From a checkpoint of a small model that answers yes/no questions on an image's attributes: fusion encoder norm layernorm, 4800 steps.
Rows from block 6 of the image encoder of a small model that answers yes/no questions on an image's attributes, named by matrix and row number. Rows with one number belong to one channel. Each number is 128 + 24 x the weight over its row's rms, rounded and kept within 0 to 255. All counts start at 0. Numbers have three digits each.
Before each channel's rows are labels from the 100 images, of 14848, where the channel reaches its highest value: "strongest on" is what is common among them. Only what is clearly more common there than usual is listed. The data: small charts drawn from random numbers. In brackets: how many of the 100, against the usual share in percent.
# convs0: expand 5x5 conv (encoder.blocks.6.convs.0.weight, 144x48x5x5, each kernel summed), inputs 0-47
# convs1: project pointwise conv (encoder.blocks.6.convs.1.weight, 48x144x1x1, transposed), outputs 0-47

strongest on: stacked bars (51 vs 7.3); items: three (42 vs 13.3); items: four (31 vs 13.4)
convs0.1:129122135120085111137119135162088104084134106135120155138143124209124150148120139124126129134128165095131077107143162107147139168128154113124121
convs1.1:100098145144099115112149106099102117118117117120115164109087109137143109140149112127098107116104116095158148148130106105149056113109165091146149

strongest on: dark theme (66 vs 30.1); line chart (50 vs 7.3); dip in the middle (43 vs 13); kind: bubble chart (25 vs 7)
convs0.39:132129141128118143140167076149135129137131129168144168142150125114119135104136099135106140104190106125096153109116086134172141140165124112134181
convs1.39:123137120101116118096102136114150120107109149128169159140115127114155128111111104111108088200066153149116100135136110156116128119145113153169115

strongest on: bar chart (97 vs 7.1)
convs0.69:089142143129119109163141138098150097108100130132136165143103160088113136085130175118129161130145101119128095106135143095106141157137114115067133
convs1.69:127120114102122098089134122128114103084123104119130147130115158129119101132153108077115150159090142138139196160131127152140127181127086105127130

strongest on: legend (100 vs 29.5); one colour (81 vs 53.3); area chart (30 vs 7.1)
convs0.46:123119145142136110188162122078120129136116102135115146142118133125095115125085094169113171163146112113110125161106153138115177103113155119103128
convs1.46:107123147079122166099112141119149133141119125112091115154142140098152113130149125144099191117095085080144113142098101118133136120145169119148151

strongest on: items: three (51 vs 13.3); line chart (38 vs 7.3); stacked bars (35 vs 7.3); trend: rising (34 vs 12.8)
convs0.116:123129154138098140137121101134095099128154077165101119109121157118122177117161086128115125141137163095158118096112114138142141156117119086093092
convs1.116:146105172074110088116130105129144142082141108168140152141125153086126127154142136164113098127098094137094123099114124141148126146124129081140145

strongest on: lollipop chart (50 vs 7.5); items: three (46 vs 13.3)
convs0.137:143125117144115100181110168119168127162141136143129112156105136110172193106102104133127115136139138144139104118086116142145119090150099137111095
convs1.137:085116141165110137127110097117161127114179123176133110132097111109144091111111135147162109156114105129126079145152128164147132108143086096123116

strongest on: grid lines (67 vs 38.8); horizontal bar chart (33 vs 7); radar chart (33 vs 7.1)
convs0.45:136122113115170130143069105100157118112079141136129141178131132158163139133117152142138174153136113139107141097109098099114157169155138122125143
convs1.45:137120142172149081113110105149145148126127149114177122139107140177153133177114140155108087097117156132128108118148113090101125101113104119124091

strongest on: stacked bars (85 vs 7.3); items: three (61 vs 13.3)
convs0.138:077169108097126093110164153121124108155164107125134151149116125124138144122125151123120118104168168119130080134135120113163149190111133109106143
convs1.138:081139134139103108145136096124087112085113135137105162136139101139149110144129117131111128091124124115149129118132128107136109030118113101156129

strongest on: one colour (82 vs 53.3); flat (58 vs 13); line chart (53 vs 7.3)
convs0.47:081113125132117103133141119132147116122136128108083165133124092083118137124125098120123126091164170119156147135094136075162115135133157075123145
convs1.47:101124171092105144099077153172131126137090137119116140147143134112129125152100158104126099122130114137085127144071166094141158143128118102135128

strongest on: legend (100 vs 29.5); area chart (30 vs 7.1)
convs0.139:089147133110095097138124105135120106126132101121120190111101081133136137117126092163099132098103118096137113131097142145162151143125142101073115
convs1.139:106152105110108110156071135113095115114143124092146124106134139158152086111126088098071137153149118148124135143116074134144145144151107142138147

strongest on: line chart (56 vs 7.3); rising (39 vs 12.8); peak in the middle (30 vs 13.1)
convs0.11:145133109152119138159155104165119124136178120155140141145152107113119132107150141137138130096153128076117095120101142132190175104130093121135166
convs1.11:137093154111115168079139139135119094069138155073136134148149158121151130132118146125132156146115163110147111122075152133116118107135094148135145

strongest on: scatter plot (26 vs 7.1)
convs0.88:122117120100131118137155119145155103134154140142108126102095126134089195132105158152113101098145170097145121119099150129106147096141189146135119
convs1.88:102110128148126144086136139118145096159122171086134158126156109134146131069107105111134110165121088094135149136129130104108159114112163127167155

strongest on: grid lines (89 vs 38.8); horizontal bar chart (61 vs 7); dark theme (60 vs 30.1)
convs0.21:125104122132131129142192119116138138130141118101118157140099146096102147132139144132138140147175173119154135126123115093148156166116197094126099
convs1.21:110146110115113159127118120123105127170135121120095172171150117149080121167141124113182094148120087109101169120131174112119129099126132121135133

strongest on: peak in the middle (32 vs 13.1); stacked bars (26 vs 7.3)
convs0.126:092152124175115176097150101136078137086153091144140146136118111158135123107164148115138135124152126094091127091139136117142118140153172124137131
convs1.126:106127125082101104137143140115137139133093154148125141124146141124139124143152135137099116077091119117161067129150093117181106087116132095156134

strongest on: grid lines (69 vs 38.8); line chart (38 vs 7.3); dip in the middle (36 vs 13)
convs0.101:121139154127130097140093111126137104116094160159112137129089159132134136123152098154159174152090117124061136103107145172107147133142132158139128
convs1.101:119143137121138122123123161095096127124108139143150111125097133101155157128140096146155095137125085126175067129131150141116119169144091185106123

strongest on: flat (41 vs 13); lollipop chart (40 vs 7.5); bubble chart (25 vs 7)
convs0.89:083126125103156140144137154072108119124131136151135144136139119120109121124075144130139150118150094116145133105096114137065137136186146136101165
convs1.89:092100144124145137117131090140176125088111088094126160089093106131143133093124068136128129137117128079135121126121097154117096152151119130127135

strongest on: dark theme (64 vs 30.1); stacked bars (36 vs 7.3); trend: peak in the middle (30 vs 13.1); line chart (27 vs 7.3)
convs0.81:147132099117108151093113077119087121115147135137143112118112140203127124152145130133125106126139119067134082104126106135113083147125148150121116
convs1.81:132129084127118112134120147109148149117102088179100120108095134113116122166137137112125119046133144126132122155150078119159116135129146125170129

strongest on: scatter plot (48 vs 7.1); rising (32 vs 12.8); bubble chart (26 vs 7)
convs0.3:162086125127171097101121135106089134138101096155137168133137131138108129131101170141148088126137163096134120142177132147102143149137109125171112
convs1.3:110154100109151103172177103141147104116111143177138141146114105099139131117131137150144134165144141144140105104151094137112173124127177162158137

strongest on: horizontal bar chart (71 vs 7)
convs0.41:096118142165115099166140138119120132125160107181129185144134150120122104131152113133145166144161147148140108103119186124125105151167149113111141
convs1.41:094114140131124147136107118131162120113113084100146132142144116183102114164105130141122116078127124151103138127146147114094155100121172074135090

strongest on: stacked bars (77 vs 7.3); items: four (63 vs 13.4); flat (30 vs 13)
convs0.50:130119143086137114127135161142142132128097113184151137134093147150098111144115123166077132157143134090083121162121160136153123126122139084109163
convs1.50:140115186106101104108140137133128140120144114117136155139081100150131100126171136081138114114153132201148099127102158134137105151107150123133130

strongest on: legend (99 vs 29.5); pie chart (67 vs 7.1); ring chart (31 vs 7.1)
convs0.122:096136122078147141151125136151150115148143139121135171139108093107132139149121161155134133120119166130162117096124116116107143165197167099096124
convs1.122:105113148105123110147122128119116093124112121106167148146114183091131106159149065129122133179116090121117128138116153110150131168134158114163138

strongest on: bar chart (92 vs 7.1); items: six (41 vs 13); items: five (36 vs 13)
convs0.32:114152166113160112147154152123126116087104170119135110152143142116114125125117123140167205112135093138132110122098153141103117076143122154145142
convs1.32:133163142158124122124096140114129111130082167111088154101149174102135138112121112148123117106067135120157120155118120135190124091142125124141114

strongest on: flat (47 vs 13); step chart (45 vs 7.5); bubble chart (28 vs 7)
convs0.106:133174130179110144142136118158066083105130143129094086115160161072125124112163130110128115129147140130132135119127110131170102139131117112126139
convs1.106:176155137139133109072116138137110107111152131074095125101149144104122119155119148150161158121151121125107121110095160136101114147094110116120177

strongest on: one colour (93 vs 53.3); radar chart (33 vs 7.1); step chart (26 vs 7.5)
convs0.56:119107142133125120135139117061096141153153100194144136153101105128126144110141150155127106134104131145130125087146096172102131161140115123102098
convs1.56:140094161084132124126124159140120148102153122101126131155081136124098106159124108131119141094172110163092180116129131143112106115123088120161159

strongest on: rising (36 vs 12.8); bubble chart (32 vs 7); scatter plot (27 vs 7.1)
convs0.77:145137109110143173116123139159129133118119126081145143170149135112120139162161171109061107122131151124090155153114097141172153116146116133120132
convs1.77:126150119143134150173147140116096128108098113149106155157164126132110146117138059112128108139111126118151182126122169145150103104158092161139126

strongest on: line chart (29 vs 7.3); step chart (25 vs 7.5)
convs0.92:081144136101106107147060151113114145114132111178111121145082159125131129142152121136127135129144153076109101120082162120126138156124134109130145
convs1.92:107133147146126086145107167163155145147103096106120132110134136162168129142138147195112147129159156141147121140117166134117124164137120099152086

strongest on: dark theme (61 vs 30.1); line chart (49 vs 7.3); dip in the middle (35 vs 13); kind: bubble chart (26 vs 7)
convs0.132:142159122118131126154095130106077112121161096133113128118115148163153146151157119127173116138150130107170123091095144128148114164168148166162143
convs1.132:152128125091158137108134121188171116180141159100104144124119097117155177121163094120131145125117107125168114126121124110141101140150156142101125

strongest on: step chart (61 vs 7.5); rising (51 vs 12.8); scatter plot (33 vs 7.1)
convs0.141:140119135136102101108135128180118108158126132130098101092155137157145141129114108120138116135193148115169158171120111102136088115112083109151117
convs1.141:144149139150125169147141130073112120116169114118055136088131115140101120149098153156150118111102131097095143159156129115133145104109138123099119

strongest on: step chart (59 vs 7.5); rising (48 vs 12.8); line chart (41 vs 7.3)
convs0.35:126125105116139103141171081119125110119178105156079134077151104123115129090116081143121135138135134101175129103138136135127110127101121125081126
convs1.35:135105142116145104094130144163106131150131109077159156159115146115121119134130127150089143158144100112127157099096118109144136096135090117153060

strongest on: stacked bars (47 vs 7.3); items: six (40 vs 13); bar chart (35 vs 7.1)
convs0.121:115111113141111106150164165153132128152111108123132104145155102117101153110087165095144096125164132089122079154151144131133142145101165102150099
convs1.121:076151109137107115114140070107130154102104121160099125143101169124155107139104139108126126173088152134141136154120131113127136157122147082100153

strongest on: pie chart (48 vs 7.1); ring chart (25 vs 7.1)
convs0.16:154133160118156132104135147178110099122113101140133152160125162130141133136125119156144134115131132092103071141158143145174154085108124082124158
convs1.16:146119166111134140150153122106115095109154145148106142186160118163166099154105155119162165159133121155139126115121108166123132107108162090114128

strongest on: stacked bars (85 vs 7.3); items: three (35 vs 13.3); rising (30 vs 12.8)
convs0.96:118164097115101140139091110121150137097173120166130125126108113137145127148115117117117113145137156120182073099160139148139156149160098154087122
convs1.96:111163177083118108142118148158135128136120128157142156131138160155154126133132133113109110129169138163137094121130140116137090105128149077162185

strongest on: one colour (99 vs 53.3); step chart (90 vs 7.5); dark theme (66 vs 30.1); rising (49 vs 12.8)
convs0.24:124165156134144148097197081111101126107151100118144092090139118155136110110153090131112117144125096123110093104146097144135129104111110131114111
convs1.24:116135104164125140104158156178107112123077151115163146094157130141111089093106169102123157121124156119124137140103105104142138114103090112121149

strongest on: ring chart (38 vs 7.1); bubble chart (34 vs 7)
convs0.65:163081126124155104121127122127135145141085136140152175118120120155138127140099161154134095131157159127116157142184125157132187136122122096150105
convs1.65:152104127114096149121126164139116107106148171091135097137177151139110122182136139132154170126099120167096118111118119174145122117132101146107108

strongest on: step chart (42 vs 7.5); rising (38 vs 12.8)
convs0.14:093159122137133141125098128163094131097111132163120101186079166114105151139120122105111144139164141104131138139063134129129108120099114116118108
convs1.14:120109160076128115121127105143114159154176096077128116161157117155123120104132176122115128138146153121118153174099145132111150159108117105134157

strongest on: rising (37 vs 12.8); bubble chart (36 vs 7); line chart (33 vs 7.3)
convs0.90:156160118155132152103147118198137112123146119110144152116119122102126132086158138099126141116117126154098117121151112127205131115134124118104172
convs1.90:129103099109143148086103125121123137105090121161145173090150147136114108100119160078141152150096165170099142135145141156133097128141099145132124

strongest on: legend (80 vs 29.5); heat grid (30 vs 7.3)
convs0.118:110148136135126119117120137135107144154085094111155177141100083128136144166103158171128125100137109060139140122113169131132143114152151099138129
convs1.118:107106093089128136099153110145150118105114182099141100155094100083130139079129129092132105110093157139110114130132121093127132106102138111152114

strongest on: bar chart (54 vs 7.1)
convs0.110:123128134100144123164140140093151114122122125165120151107136159142140087108092084110137171129134101126140141084098133116159158125154098106081165
convs1.110:125132111118127142103113136101115131116113125102125147097155138109141142149089141153138152137091186080123087199114121150162112118157137102140139

strongest on: scatter plot (46 vs 7.1); bubble chart (44 vs 7)
convs0.74:166097129089134127173156095086126124090092180135140119144120107147129135141106115132100149119084106102125168120096153114131126143144148108146100
convs1.74:140114159111140134125145148185129149134112163099126130092139180118147131098099099102111126156127164072113108155112125138110144164119116145163151

strongest on: dark theme (67 vs 30.1); items: three (60 vs 13.3); bubble chart (55 vs 7); lollipop chart (35 vs 7.5)
convs0.59:154126149140126146132123113124077107114141157162138093126145120129108111118145140112107096088161109142135153091136094135181091171132143085106150
convs1.59:134090126117173160136126179156173100132093140126115157099106136138151148130136102106140143094155108147116111150157115147095093133144135107116175

strongest on: items: three (40 vs 13.3); stacked bars (35 vs 7.3); peak in the middle (30 vs 13.1)
convs0.30:124114141108117164151188141126147116139141166141100146138148120104169137147106164158163135132107163126121122129102165107133158109152080092152134
convs1.30:140141122117121174095183161112080124103168144081120141119140157136132163089109128127150139100132134107122147129150160125123086101157108146145121

strongest on: line chart (31 vs 7.3); radar chart (25 vs 7.1)
convs0.80:110118157147105135125065167095127123114139145141101105147118179131143156128156131114093113130094170161086092116152145132105118150120128099122113
convs1.80:082115181143095108160105117144161130132115094109119118151096140137119134111125131135111150088140122113162128130125143120111120157092130046113123

strongest on: legend (72 vs 29.5); bubble chart (41 vs 7); dip in the middle (31 vs 13)
convs0.134:123107143129083105152114185099143131169092113154105132112128146114147144116116137142139146145169148129143159127122159146180145108118081157108106
convs1.134:125119146091120134102144126138152116120121108096139145172148135112115135077130090129111135137072158108164063112106129113164147115165135131146109

strongest on: legend (87 vs 29.5); pie chart (44 vs 7.1); ring chart (33 vs 7.1)
convs0.20:125141158107108134117123098110134152171133138121163159115102105096144125136125162174123105122127114117141160103067134127112175119137114180105157
convs1.20:136125113107124118106140161130151112153072153091180143121135120118161142089142103133105120131103135141115120140078165062130111134139105143142112

strongest on: bubble chart (57 vs 7); items: three (55 vs 13.3); lollipop chart (41 vs 7.5)
convs0.133:147084128151170102135113125097063128114096143136101130137128114135140107159145152128131110147125167132101140127123112133096129187146176150140101
convs1.133:122154132154082114140129080116138114133155162109089119131116097096131117139161126142094117124145149109122130148099136099166167165082146172130117

strongest on: dark theme (69 vs 30.1); legend (60 vs 29.5); pie chart (35 vs 7.1); bubble chart (32 vs 7)
convs0.73:121119172106102108130095167119148097137131125148103161115140138083080169131127114128118154142114181153142087138119151173112127112153134125114111
convs1.73:078104158125131132126107106127158085150114118089164132145124135110135149108143087119073139156090096094095125117098119092125133105148112122150120

strongest on: bubble chart (77 vs 7); dark theme (62 vs 30.1); items: three (44 vs 13.3)
convs0.43:130135131147128167094149105176147133120142118123128112115106110132102141109163103096087111119117142156119110114146095117211110104100141110111152
convs1.43:114102102106184132136136162167147072165137126148140170075121157114131117121125115116114125148111127112122128141160139164078119111163137137135133

strongest on: horizontal bar chart (26 vs 7)
convs0.115:095120133111140091126168148128149131132167125170081172112106135187137129094104096114128126119104120140133122127124149098120145128115102104096177
convs1.115:164093159160159122132160138124107161129126127114099125114111115185121124186104137144116128099126145144104137123151115106133144119120161111147061

strongest on: dark theme (67 vs 30.1); scatter plot (44 vs 7.1)
convs0.54:125136130074120096145134127147103096126158116098154116123136139128102155112172139107130120103151118072165084091148103150136109147120170146150118
convs1.54:098130143099163101103143174157152119168140091172117132145133126146157133113167126151140093131113134104122133150130091126108101115166171120144161

strongest on: grid lines (95 vs 38.8); peak in the middle (32 vs 13.1); area chart (30 vs 7.1)
convs0.12:124106149120089099148096140137104132164113124155113165119087159136092175136158146130127110148122126082149104092120130154169150165135104105125119
convs1.12:083092164152159149106136089134140103144121128140104105127139136102098094135132113096118078154125130102095155131124135124128110102094100076152109

strongest on: dark theme (70 vs 30.1); line chart (65 vs 7.3); peak in the middle (41 vs 13.1)
convs0.98:159141134130141171088113112155101156114115098073119159124104127167112123183119158131078093128121145116125142145130103132138148149144158148149120
convs1.98:163114122129132141156097128103117130167090105142108154162144116112134166142127094143128129126100088085157107096124145094170113109158137147148086

strongest on: legend (59 vs 29.5); peak in the middle (35 vs 13.1); line chart (33 vs 7.3)
convs0.6:158108127142114111150112125159197171139080160167113151120118133135143159097108119089130129136132082106110115126128130135185136146116122129130114
convs1.6:147118131088098118114096164127100178143122113168163121120119121097152141131113104119105140051103128118122111156134107115162116147130150163121139

strongest on: peak in the middle (33 vs 13.1); line chart (27 vs 7.3); scatter plot (25 vs 7.1)
convs0.142:156130113104102127146156141080137118119137116125122153129095090117110087158106134127148165157160110149127116171133122137105094134120075171161103
convs1.142:142133118126111124089092107129121056146149152128149125166123128127122163088114150137160099174127163116110167104147117129125154122141080131125126

strongest on: area chart (31 vs 7.1); scatter plot (30 vs 7.1); bubble chart (26 vs 7)
convs0.66:113133121170154115098129125144093121138118103153122115120142074144149113096139154106101119118166120120102121136132097091186113140161113094159167
convs1.66:120134069123145132139116115132102145127116167113107114147173150110158178134096069141144133123134140137190115110170107127141137130156137116118125

strongest on: peak in the middle (71 vs 13.1); line chart (43 vs 7.3); area chart (40 vs 7.1)
convs0.85:137113162122126092157115123143079100123074170130108126118149132190156134159125130137147124138155128094127155107116146131116111152095139121179125
convs1.85:114156112150155140141137132111139120170092093126168094131180152099154133108156109129113115107099149118137126145156103113147139158170107126154078

strongest on: bubble chart (59 vs 7); items: three (48 vs 13.3)
convs0.94:119154127166147154096094140127101142133115162099111142112152120160136133134131123086091125108147158136116158081140116120160158155164129067122114
convs1.94:115145109126071106151161076081109134117154170122142083119172111130127135120144160129101131129142119144085114133098142103154153137126110124125101

strongest on: lollipop chart (50 vs 7.5); bar chart (39 vs 7.1); items: six (30 vs 13)
convs0.17:130157126111144141148092145083107114079143144141130151109131137147095116131128096103136175147155113131185135094133107162112106143162144161098130
convs1.17:116130116149117127101093148163152132190110101152153125105133135167089142138165132090146139133105126122075139168124113166117111114145119160145134

strongest on: falling (41 vs 12.6); bubble chart (30 vs 7); line chart (25 vs 7.3)
convs0.48:132123154093127132126117121077112179144063128145166150140154126136129094137090132172126141116111134116105144135147113127080139157110095108108133
convs1.48:120116109129129115132110154159148128131136113070120139121122129131134133114121166175094097175171092163132084149124120179104130107086125129130117

strongest on: step chart (32 vs 7.5)
convs0.112:134112105089147110135096147100190107113116140154143131088123140127139130146131135110143155134074120153136110141184133126092140133172113124099163
convs1.112:149086149141111125153108146122132093124177146116145133091149140114152098129160124085109177115110126173166099144120163145128121104135152126089137

strongest on: pie chart (48 vs 7.1)
convs0.68:147098147108102126127165129158141117133133151109121114163121157114081136160121135153094158127136154084103144156117111190161131128089168127124122
convs1.68:133096136142095135100167117129118115103139124142182131159111122083139164095111138108138128107120085120115143150099148169150128121104166095170148